config.toml
model = "image classifier"
image_size = 32
widths = [48, 64, 96]
beta2 = 0.999
precondition_frequency = 25
merge_dims = false
batch_size = 384
Rows from block 8 of a small image classifier, named by matrix and row number. Rows with one number belong to one channel. Each number is 500 + 40 x the weight over its row's rms, rounded and kept within 0 to 999. All counts start at 0. Numbers have three digits each. After the name is the row's rms in percent of the matrix's.
After each channel's rows are labels from the 100 images, of 14848, where the channel reaches its highest value: "colour at peak" is the nearest of a few named colours to the mean colour under the peak. Only what is clearly more common there than usual is listed. The data: histories of elementary cellular automata, time running down. In brackets: how many of the 100.
# convs0: first 3x3 conv (model.blocks.8.convs.0.weight, 64x64x3x3, each kernel summed), inputs 0-63
# convs1: second 3x3 conv (model.blocks.8.convs.1.weight, 64x64x3x3, transposed, each kernel summed), outputs 0-63

convs0.52 096:489459486557475503501460446520542492508520509482482551457537629461560495519514481548487479530412485486494546517436482475548573525535458495513443449450482516519452460563450455456563497500479535
convs1.52 090:487523515413581472451523515478494523491487472518524496578489493466495432533494476504540519548523459572508470445468423506542625510490495493450449462533509541522450496595473525492469510527543504
colour at peak: black (57)

convs0.44 092:462450570521584474509427492451476525536511556487587463457522517499534513472472509500497500499539499405456506559497544555452569554414501465438466524523488494525450505482453505452533481491467518
convs1.44 096:510452575500450546514551578438586534438512474572502470509466526565442490529474443427473525493475547570422506497502511488461479481552529484440471538502465487507482495499484490490491531472493421
colour at peak: white (32)

convs0.31 095:476533484459528535443420490502528489493533490603481513444519550457486590405447416538439470524466484498502440497498510528478576519503475500565524507480550550498478523510506466480536483544493450
convs1.31 110:491531493543502480529514482484447475505503458441494492470484437525497439433485551526484474528523541494521529559512556472465535516548470394532454528499539503526477617469518574429556473519461442
colour at peak: black (42)

convs0.46 089:514504527514509426542481465528413454585494517507532560454550504509453538537478575477520573469503501508494533511525552506581507537541438543498513497508489519495394468492494460493453431506459445
convs1.46 080:459434447498442494477570480541518543487566569492528458483603505483449534522487522514474488539567540501479540486495484514510507471570444443488458428527546485486499476491436502524474474602526472
colour at peak: white (29)

convs0.56 102:539510528534454487469494496489438441495456543496464496484519534524481474492567370480510488528508441594496531515527594502494484523552425494501500449521530496545451519496539546490529561560525442
convs1.56 101:462481546507524467511519519494508512504507473518457434520500478530525480498559382480478539431498485539564516517454548526447430475507524478567482505604456412545535462457456463495454537518527483
colour at peak: white (31)

convs0.15 113:497489483536521500512423485553534465387515590476523469505528507591518470537477518469509500507510485501490566520512540490494425593466534498466519449446498535503431499469425481468495497537426523
convs1.15 100:500476452553511551463477525521507514488444504473545474472387480527535523544476483525525418525497475509483501577465452536493463507459501422547474503480450432489490457452501615440452491481474484
colour at peak: black (55)

convs0.63 081:495480486422507451526504549519464467537510501440512453535518508468485500570496470486515460505543594484506511469486513543387511499506533441498455566511525473520465434518512459505496506460396404
convs1.63 104:516449506454543495473521511475471500467449494575560541459499600490486474460419463469519627584511475498535532510558500484468517491470451543535483434508526476498448504481496500517509511438447529
colour at peak: white (37)

convs0.18 089:505532552502444581564469528556513503570490497459504476528496446543504497489459488431487568447504476455485431487424490436471481441524536539576444484453481469516503494518480503484551529481447420
convs1.18 098:474531542497489490433495471415533584553489502482550492589539503468563515530439478473516516565497527491533608487449443475560464543523486511522498482449559490524485542513531516477546461516453464
colour at peak: black (49)

convs0.62 132:514494506439470516452488452569483462494497444618458500490553529524454456518472493542472465459511529551572548515488567493511510491485434527495507468569522484474385525457523442481506546482527488
convs1.62 095:541549484453488508526478512553523402547512470373452469454556481516540444488547465513486460534563487499472509537484542513481509510523564492548539464571491499519520464484429510557432539484513514
colour at peak: white (44)

convs0.19 074:485472476465506456501448517547421475501492518481461475531495465474525487482454509453514519456558565402529597494463489492436556490520544511444442532399494482512529539467485521453508521479460577
convs1.19 114:441527534504498544470511522538541500441481513535474541511554444549505530549478534507463437553493457484481551504525526521487572525497393554498419465476518445471452487511451468483518498484383525
colour at peak: black (53)

convs0.7 123:482534505483466549403501561539543484502544432488486515490452499506467378529475493525428504534509490578527484418518521510494521498511545450491465449457441528505473457513511509571497490411482517
convs1.7 103:486497583475495497614511456508481474478495507507518514495436536472523443486528514506483480484555548534497503468457457557495437501519549483516574530467439453443600451521504475462485596503550488
colour at peak: black (46)

convs0.40 095:557536514506472567565483502458539504534487507493544466452478504480470502520458449495603554484506406487533518515467524502453509493483477521479511479366501525536508467586451500456534489438457474
convs1.40 117:489523487533491478480481569496551548482523454467460456547518485463544440520512530547511417437476523530501398479584509500522542487516568461453490472530483565531464533448510439479515495584454522
colour at peak: black (65)

convs0.59 083:376505464473479470497502558472451508478462520496484516532459520487462575498430527487569461507509505559504471514466525445486482533550547458502505514507424461550438444453492518532455456514468410
convs1.59 084:576426464449486482502550526564488425493547519440490564572450491461511549541482517457528506533518489475494489475508481476514509480563531469551562473525483518545487538471523479494547447456440605
colour at peak: black (67)

convs0.60 113:517492500503539535470533512468510460548523505408479435535517494505524463477457603491492503501481485567502555502556515500521413538522468526472496425558554473504510452436500569439467529483426450
convs1.60 088:521567520552485430572480515505503451444453555447466514517470522486479514465525576488499479430570522529476538483480456505490501488507495466570485516591530521451547532402477508514536480500504588
colour at peak: black (54)

convs0.34 101:512517490465496493513510556458501466497440531509518483437497419476474489448520566539534567510521521458476477503442577486493523518413480518429561482440499488572518509454497577478477460504470402
convs1.34 118:559546592470461462557526467490514466523560456531501562570508475460491418470527485448449514511467540584509550477496489482523543531542468478466468551493502538473504521459415567507486459513506553
colour at peak: black (40)

convs0.47 101:499499515474523481565429501474488485497507513377527521526441498517521544506483513446397561481515517468556426470478506514511487529446554529465478450484519480546463437541593499465481462507554522
convs1.47 102:523527525448497546443522416542452473510574519492484517448517519516530439445457501581468496545479497497503496484461557525434474572511564505518530407575502515453501502450476440529492509543507554
colour at peak: black (52)

convs0.11 113:524496538530501524399456483469546508486508457541574518517514535525560511441485506563476448515430424515523538498559507498456543430477472442537455513441457503462437490469495474573495456526468538
convs1.11 106:503492530534605455513513451509495466493451552497553448520569510491483513517528491550515495550516470512499501521493512456537515525440470441461605494533526525475431492549488400492472456545481590
colour at peak: black (65)

convs0.20 088:541430553502537470449469473471532475485512457506540472472486431471496594531547508471407536596431441470478501467532502483479460529541469463537493451469502465474492555440507487541552483482536459
convs1.20 095:543539517525557477503432460451465543573475510523512520519530440461499509528443467484530555492574506482517500540530419476456414510564520449492523549549464456562452570523513442491513487473525461
colour at peak: white (42)

convs0.26 106:496471473444516524498511475550442459449612459510507452562565458530532485485492504479471431487467447484459544469540533479464529420546468470566512438481523463461488507497487500458449509537422544
convs1.26 104:471514479611486552453348500487491464551465507460492489502496497452521484515470535506548473462476521512497492554451539539556503479514498454514533502524490475602544466476549477466475561528479461
colour at peak: black (83)

convs0.16 075:494471474506480548531472552510504465511481475465458451530490451441519527536507534512511537490478528519447511459427528491442464454459539519562496514345420478454514448510471458488471473444484554
convs1.16 103:511457491486466500493491567509550520476526429487538631505519500534468499614496513509499548464516455453546396496504483463514537545466522483510477486526435567516501438513527476506518434528475520
colour at peak: black (58)

convs0.29 081:476460476488521463529471519537463456560521515465468541483508404466499572495461488443532547436460566417464502528471525450421476518485506477507498555554421497478504557475512555443476538493451509
convs1.29 102:469496568510569508502492472540496555436529469514462544545489498507473482523513466519520502481474461423548444501434424420562529470458492597469503492528438523531502519546478474541541416475534531
colour at peak: black (53)

convs0.21 076:500550490492484552454501526484531460482444467467498549438555499515487488496533483431514495549548507517548516435510565441479579487526512419489465454450533555438494552594535496538498441469448489
convs1.21 118:536425491494538547497451532547535511447493489506490509518402519550439568474452471495553498451550451468466499520483508493446508564531478539556474479494513503514437526573539563513496459490570580
colour at peak: black (48)

convs0.25 137:490465496542508537524501538500538460547545478482567481476434574380479435508468498519547459445534530472531518421483486520501482450508509399484433524488441475503510474550501552503520504514530438
convs1.25 103:528480512513511490526488461413556519543447551571454423446425500501554559451544472483530528505475488573514503561458463552483449516528545470446561490521513443480514452551497533502465495511513441
colour at peak: black (73)

convs0.0 103:478457499520523542548517561513510499499502431491503469485548474423502480477628446549506474496508504432428539521435479433472498507426526552449500429504506451463523457514539482498480457520449475
convs1.0 094:473486527524500507546535474487457486522507491531463512517513467500518499518513580572490429604505532505490470613492457548447512550518514404438490585453499480505486470485525471487553581519502512
colour at peak: white (32)

convs0.36 078:420495553424501511462482511488498499487437514446457450436528551473478442533447548515578513507539538486496463514385461545514526507485554496535514521562478550531502479539503537491455443436518478
convs1.36 091:439475532500504491476509542434515516475481511539535485465520578487559531600434532483509544468502516543532477522475487542551491482544451564505457491505500514543509497497522519595523509368436519
colour at peak: white (29)

convs0.24 084:528450475532450472524525558442432481498550541516517489459522537498476447540492485517525448461450523464576472490510504508544549543504489560574480516422529565505409456563509448538438518464506486
convs1.24 104:514478501540469514487500479474517470503462460548488562564482444489440496416510554544570548460485542517552481527493483544540465547530436462495568464593485516555460554442448533476517480437482495
colour at peak: black (45)

convs0.35 100:474505441512470502562505496508581497515553537517455547425515511562440460509477416521501472532537525604508458484493523530496548569470413496471525523470503540516543541545486465502546528468512572
convs1.35 088:432520475554487508459464459498475583570519496487597458533567516508494474554499512470484470522530512579517537462512521563562532537541488501494550479483485483471443483487531529443458484593524428
colour at peak: white (38)

convs0.49 120:514620518527514470514448520482454494504494586544522468505481572570511540566489514519525461520497581519501445513519571489474509556517452505508444470511510400446501533541476533527475525554509498
convs1.49 108:442598530492479456475524505508445484518494559482498509495517449550529507530549495509513505475571549553484575484500530452444523481442541453475487566504570446446532484497501587548506573530535459
colour at peak: black (63)

convs0.17 126:507509441545480516547417487550466539574453552499475531466455425467502510547474499485540469537443538506445492487552549538499530472462484561552537458475564527507463472496539502510547588450479557
convs1.17 114:456529553515530500558507457480465453581525486471422477528504441499542507465546496413445497480450481523492510444586512419440488504528559434453457497517498487481529485509488474436516534455480442
colour at peak: white (29)